From a checkpoint of a small audio embedding model.
Model: 5.14M parameters, waveform 16khz input, arch conformer, activation relu, width 160.
Training: soap at rate 0.0031, 6100 steps, held-out accuracy 93%.
Data: 78125 training examples, 5.0 epochs.
Rows from block 8, named by matrix and row number. Each number is 128 + 32 x the weight over its row's rms, rounded and kept within 0 to 255. All counts start at 0. Numbers have three digits each.
# pw1: conv module expand (GLU, value and gate stacked) (model.blocks.8.conv.pw1.weight, 320x160), inputs 80-159
pw1.145:142132182152189149120128144091144115176151151169097190101116092148134068149155140126115121148122111070118080142129131166141088123112101094120118118010168125119192122191135144155122125101137127123087135149113106106171093131123109191102107109
pw1.146:034137034129123126113141166170094136163116093120142129127096173070094166148129147105140126068121113107076136167151113131136150190109154113126121111129105159115169225126075155106118126113141158077064136131110135201121099117126064090072161163
pw1.147:131140084120124170074153133189143123193156134111116102156116069092151176125094091141085097069075122140118153132080093089157127139109085124169105143235090162109106155148098037150102180116133159110180112144155145154129120118147170113138095115
pw1.148:116102134125127176087152143162113135108165068079128076115126137077102174144192079143158142120082093144107158136072142154118136119210101115111127103084072110056141114084096130134158082130173190142124112143096110204163077153067104141105118095
pw1.149:104112147161194191127146126142130109154122110075131162183167108151126159081116065105095117107082163110077178132108100095087147102117102096122180104144145119100148113087129126098166124146105138135114110050186181111187078146134147127173137111
pw1.150:135102129102146167137092076123200157129103161137083143103116082166135070126097154115106151137132074118125108080146138039088187118133128138092101149206150149094117138160147143155130097125134151130167142102076112028138179163102142148112114095
pw1.151:145146075112154088130109082115132109146135133144191194105133059046096088116144169117090098134101159152119107113141091107113189135156130078141143191082149174134123166123120123104114165121117152113150143088050105148089138148133108147111099159
pw1.152:171143152130133097143163097124141144157180146201205125118104148112114153104122120160175137104067110147143100120095125149105108072193119132178044103099180119159117178149114127174141124188150176200155137108182145124101123144097185173129130094
pw1.153:155152120146115081131165144100110139071134172151114115128155146216112120108212096145143148040150118084100141106092144200120091139110109159095106138081110105164202144172134150155191088108151140167131130069158134110121060102083105101165183146
pw1.154:106089110107098131141121122155114164074119106151120090070169134066096135106100172102118126200138105133104129108133161161108168086097126123169143067092119116116070129110123105102159113143157131102102125056137095151110163173113113129117160129
pw1.155:167160115115103147166124118059163133170094125116145134146128163113143156088094095102105164065104133100129138088159150163135138176157118138140123145096108149143138176121166130144133081127181087138078207155175137126200112127121086081151058173
pw1.156:146115066091144062116103150097085146144160104138153176138047094153112116122126156127086118132105098133172024129110136100170122108148173162128104164052095132152161129132137103154112082171126153168097188153153113111082145116103105141129091191
pw1.157:094127100108141123061114144171127098132188128156085147111099040058142113145137132141106113110082117184160108112096133147176167157153087148123127152071154141163148108144080050099042178170123201176117127154104125099075096111084116106087138136
pw1.158:124151154123102134150183157124057094095136086129121050113154118113129141147125093164179151055108124125101152117147146107101142098110154124130092172100090169115165104076099130171129131161183053149128179105132183188144068159122150175153117113
pw1.159:118125163101240160045092178129121116149108090118134120113107027141149102132117100122108139125137171101110123123123136097167113105122152135135170092174111154146071113124169120096077154114103131081117135159081080122174151174138116180130156151
pw1.160:113132131107153158148071141109132089100091020095194092153105171151146150096102072126135149126146154170103153129129144160084131089134167104146129126109125143098142121064134134047130107115106099150128094127159113152140129157152109114141105139
pw1.161:088129097165188129110102137096128089130129117112174160109140111032132183115122119122148166151114181100150126098175107105123131142168182155149113135162115135149090098131150147099061108162155165128116126103147148142156147074150124108118140107
pw1.162:163048126110102171125138135174096136121113116138108097128149155111069136089160103124177112108085138136156158105165134144127165112125110095118161128177098168096112141093090138185156117128183156092130145063120096167123084180096085176168138156
pw1.163:155114129156112153123181113115067154131131150106073101169171175120170128135141088186135153129122081126131190140130094200167082168156086133132185107141118182146180172092169122163214081114145092098080134152132146167147101124147124125130124120
pw1.164:183117128121116140150156119082112124112063125169132139098148130164086122111158178124124151079191128071080111046116172135093130131093166096153140124134170188121108113125170133125151135132168073100117137078129151113112115153108090135196152170
pw1.165:137108028125105131170136104157101132155097098097120116120065060146152142107084105174086100169110127160070109155100131161126184104109073115100073094110055143138101194104149151123125131141121086103142140172151106169147118186047117150142118108
pw1.166:073189126164129155115130095138110119107136099051126114176150138116165147163093114091081122185146136138121147148112137147062173112149115097066132045044199181128174113156122111053137140086127091111156159128133120174155123106159067117066065092
pw1.167:142143085102119151147132150137133141170062129182085150120076092068132136065135107118106096092081121120104151137148151148157160112120076156127112108096098152115124136063199074144136102112134151084117107135139103178095125188121102171115112173
pw1.168:165136081144092140169175101134077162099113187157121035120133143078116110117159176154144142154100061110143080112136111141162118115158144131144147115141182130175125102099158122200146128159159119122102152089115141142080150103152140165144148119
pw1.169:142135139099163140135118177142180142184106155073126123068146164087050132113122150104124081081110156106106139105150105167089159139157194143119206110165162162150096142124108144079137136083143176106084129131113112107134110153099073142131140177
pw1.170:113136126142171135115123150147130158165148161073094160093157174118083081125056135151093081099088182108145152141131093158118191168108166106094134081114224200159178126150130125102093183111137191122049103107116120119144095167127083154155117144
pw1.171:148122118145105091204097079099101163154137158178090101126083082088110132054182156194185170137169088108138111077149123109110115085116080093139105132176138124103162209089099145133112147139147159178193128112117136145094079142093166133141172089
pw1.172:152108131088171163144112145118126091189103146090128123095136135097037114107129165101090073128066138100100131154143134057141103140095183134169136152205152180094146166151162095103134144087097174147106076130105101119094185153132168190138122149
pw1.173:144079115107134083156172124064160123062097155123143150108120167147110129190117150120103107105111136106063086152162137093081063128137195156077121168129160146138126127136151189161188057081075111085148145135128099074094145190143148156143139148
pw1.174:161122097119121165154134129122177105110099164128062112160089086090150078128176170134082125167154063107128089103108138208126112140161108142094124120103158125146090124107164068145089126154198111170089115128148095124063129170148089128123111093
pw1.175:160112061146136108170081134138091139102112120143062144171139171138112124112117157094184114139181152136104143101109186163099087126164119088153191057129157174147123122111062105135141134145138128100075145095117102146162104066093115093133129142
pw1.176:129133114083169114185127136125125162134132170151105115148133141119102114072115148179125100105150050090145100073102121147114149125113148082160165153152170160126113155102085112126099137155123154120095067126071106111106101177052143216137153139
pw1.177:139190158134130154133115124083147147095152141154133117200125091098149155162104094175136140134072131127137147151152110121186133151179151107153144099113102123190118177185181077136124116149169135147101048117118169125162137103145141159139065140
pw1.178:168124089073154164144098098119091147143106102145193074149031096121148123130115108146167105161009127134166091099110049128214128124116162160166119147112133150126098166099191151148123137126158121115156094117121110145110131131143134156112141123
pw1.179:134119146106183207124136140136108081166122146086128123160124084119086151082146082152127163116072129092111171028110116151171173138127123129126150135070161170163146112094137136105160164096114146067110078116134130159130131164116051136122109112
pw1.180:110128076112143112158103206142089097109114088091149071082137129025121147073125158106105120094108148091098136155115099104086154132146163143145146187163106168136090173106110100145148115187124151144116130088106163145108157143125122124152093164
pw1.181:137102109176203129105116162148084090144132114096139118103123123134049183121074114140069097132120153111155163182141121153167159162083101165147175090134106153160185120144132106128110116159066127137093098134177192152104138080156141153166102190
pw1.182:117136087135156120191163125116136131031160120116122143140173069070123106100141103180148140177148131143133126128053114112081110054119009092136136193120138099118158174083113118149092152146149128155187139106130149145110165167077124162098137060
pw1.183:143098098038136148150116165123103148115087104106147109144152126148116165075047079167098079097099131115129211110040086142132088084111104172172109093160109146103083166135149123162101182147122137123090108086097137166091147150119145130166139135
pw1.184:168065140034080089087137139160147095151132136192165176062046110100095098191163165129107096125061106201122070082107131103091149092099100187152089107149120106051128111141111106153120136158130112129188065161145094097131108132128156162122124141
pw1.185:080162120135135154149218079166095123125130116139085181133125124154116090110067068141137128154110154153144193164124135092161149137148105100060114124116096176129214171157157116145099134086137157124157113188103130167117107137139132102109210076
pw1.186:111117134138070116137174142099132181144147145123109129127152164136137204188142137130152133121105094146147120146123114186192104138131126158117139170176097123170142175175041156159126100152146125129080158167146150138155083083144140190158119150
pw1.187:106095126103112135120147146167139132146132110091124087167148138160092153126155083185115127120093161083167140147088134154134107023107143081068133073106145164134107129115094106171158187111159119132148129081089125168104087157143128115079152096
pw1.188:177088084113144133093137138107121088159156185096069141088124115171152077130144117147211156100144127174167127124105147153137060100054099107127157113175085125112142154166116157139133101108118148108125114153137108108077083128134122088179127145
pw1.189:122145131150121109151151127197124178152101153070090099067091131162146151145115153124084118145159107134126108147214105196139139146143183105155175102150141154191178133129042139126185163117098115118089114187144115193118148080160156165072144168
pw1.190:157110104143132110146123119083142201107159149205131160164102101107092159094159130148178188117106081094129116118122148149140071112125134108178097062121140091112118132126117118165129095212208105140126091130150145167140086133091161114078159135
pw1.191:082127112140094130162166131122160162072122079142129119211185158151136121118161110109187126065119135152092139143089108173057109055143157133153176111135124113140121162112130104173195196125152150111127170064156112124177118152116111120166094096
pw1.192:126142127149095136089112128195153172161098090152149152145079073094137158122131089166177133096141117146071155088080107177096109092159123139054097096134097134150067175120101074204062095108182110095148142110114146119182076111129138148141141074
pw1.193:117124150158063152132188067154197163187114103142152132130094126112203141132116164165109077182123114158023111156155145115047095070166128136088142116153135104122115168116107145128166133126142126091124131179174097132169114140171066135101160067
pw1.194:102113105070123194144124106153122167139068084148117169177111051118134164070121109198136125162081117111126134092072099150113083083145070075118079108143110141071140159070157170107118148120134107154168141115122120153112160138090126088084132097
pw1.195:167137118138108147102150130105134155147126179112112098080094091202108059144172150151107085047109156083107116084095112082133175176055156194131170148178176141070142086125110110127092151131121132116182109128084106085100085160130163130205175150
pw1.196:164075131126119135129130114100120150173156177110140066162151112122075073104186147176161140104078078129157124069122132105173102127090150168188139116162127139112177117125178118185164160139177158101143079079136158122092149150138107152167172141
pw1.197:146118150098113132140157216132079116083114134108158112077137184180085133157129093124122109074066116105121167119135127170169111158084178159138162136159108140209160109137126166131175145121136145155102114080155153101151127104164124161142134182
pw1.198:145160171115131092113150151083133175147116080140172156133071114162171149175144112156151138161124171171148146152148137158137094149133102164169109145054102086152213114179133124155190130132094085179132090154158120104126103131177092142135146138
pw1.199:094161107153147128208128133110176139097095124126125159109147147111164239115114123117153104125130172129144123148182117197136134166127199146142194162154164173200100142131058148126105097145086132111084085132102120145136131081135144149120115180
pw1.200:075152155136113179140117082156104123206134133099130092142100123114191152105175139185052135169137115118077170150153185124124159175136149117062115119077151156114119145083141129105190114119098141095105143165101139139099116156098126097092120085
pw1.201:074136146092175208075144112168164141142128101169150109117119082097125119108116082105076128169089138142125142093106084107160128088203083092109156104158128141133084131137118053108053127102133151082169143189115073156207091176118072143098133113
pw1.202:151058104141082135156164096131124165129140171117116127106088171107085119128132170142112085105092086126126144107122160167113156165081122209163115080126158199128093151128127085169140115128105147125107131084156126109086126156082091129161186141
pw1.203:060144106146120175102168127114054158145154122095107128188152169139142166085088057123115124118064077129138223175116112094178141097137117090094132145150144122158124100111131126108142120105139178098108095127097120194148138158085144108116148113
pw1.204:114116101132116143158131139137137150102115120107085147090169163118115218130114155122129146070091151066112174092066129147177149117116147161172168129153141196210151111097039127113180128091131124113051157119133105162106160098129092121169122149
pw1.205:151108136131112123142138145159139160084104188121112144096121149178151129123143137126101091093138076116159113148136155101130078150085092144110117126092185124093158107154158119106204082088117156089138152185112078115161083137128113165148204128
pw1.206:137142070166131116183162130119086141113124134164081120099138114108088161040102116170153148135109083105175156119141176140164122139090143108187110138110145129129166176095117136145123191129159134159125135050131161176135214142144092187127176157
pw1.207:111159131193118101150114070124088160123137102112120172141219168134173147142086098139152140107166190057131153182160091131137142107145154154079120103149088127154142144159067126162146134104118124117100204112199140165151111083097093093090178143
pw1.208:128101099176069182183176058200117101166123135122142106118113123097109155108093125132084098164071105112093150185135156100146153121129109121117151136162135207078132100094129096130133072127114124087136134193173129214143089211142128110103159106
pw1.209:221078114127145162112134149140157134166141123162115072106063110147151117105143133109186137123068061161187112131105139132164144100116120145160105125150100086126177110119148077141118140170150134181130107102142166075098148148090122150134098158
pw1.210:103111094184125126198144122118057140128112144155155065168155115116132112053090119112160130164111115093136150118106108182122106087102132149179128159131101123103148200103127179165154140165165144138120158095160156118113151110137160113117186109
pw1.211:170105189124140197162116113130148139092131097133138095116103154192175056130123110134157121090094134144116129121167176142121100114097066132151171098131146119153180117096146135159125085137122094144070126110160148114150115158072141129180097156
pw1.212:126130092160142182090124150180117146172134106073118107088132156071072085117105091159075112145060121109113177148148125124170179103162161144161175098117129192143120102136161109126172130131137143078064114144097149153130109181184125154101115115
pw1.213:166124098127092118141182096101139120122135105114123149127133172079181137090079149179198167122100121151135154115100123185099114143130103160161097105058081170161182170101177048155090069151155084174136100100141162124106119103071077139178060142
pw1.214:144095134160136082075138132135121076124189150150107154112156146084107120134139127118121162075132036114143106108122074114147024102153102132181102120091114102110139107212066108133126103199136168162090095181118151109135097103159178154109119148
pw1.215:120159130093158144061083155108190151166125087138117170094069120160142161201095121114079093064068135129115165157131122055176128196146133146123083114122123132156124146127173127072129101080118114125116175163150174117133143125167087113116132170
pw1.216:150094112111118107164116124110112079173155118100146099130115154073107164095056136151095121163121075106135130142143142127138106115114101191168106151137152128131167122109151153124071120141167099112163172198149121107104170119150108106120115142
pw1.217:154125101130091128195069143124137136083071114115161069115152170165132107119130130087126097172144148079048155137161119088118168136150140185072136139198115167139078137062155150103134141060104101101142213111151123144121144157125111107160107164
pw1.218:107119162118151061145138091142153159150133119117133179152137138082114162104096103158118136156125114145187174119109183086143111163057038125131067046096120133112136118125137114135190131174137127141150142099128147150147149079064089155121130092
pw1.219:163128089093100125155164111121159176123084117148046119135106084139145074110125126205172164111113075152149121093099164141073122094168073137166095091119120110115172100080134106167137148148172094153161054119122120104109137155058088139145127122
pw1.220:145138158096073126112096190136138105144103071191175126199148085135142192059140068132115150138091125146091169128117153162106095066121112111131084147086043113054117198088118082120119163117171114101108128124155109157163071157064126115115127096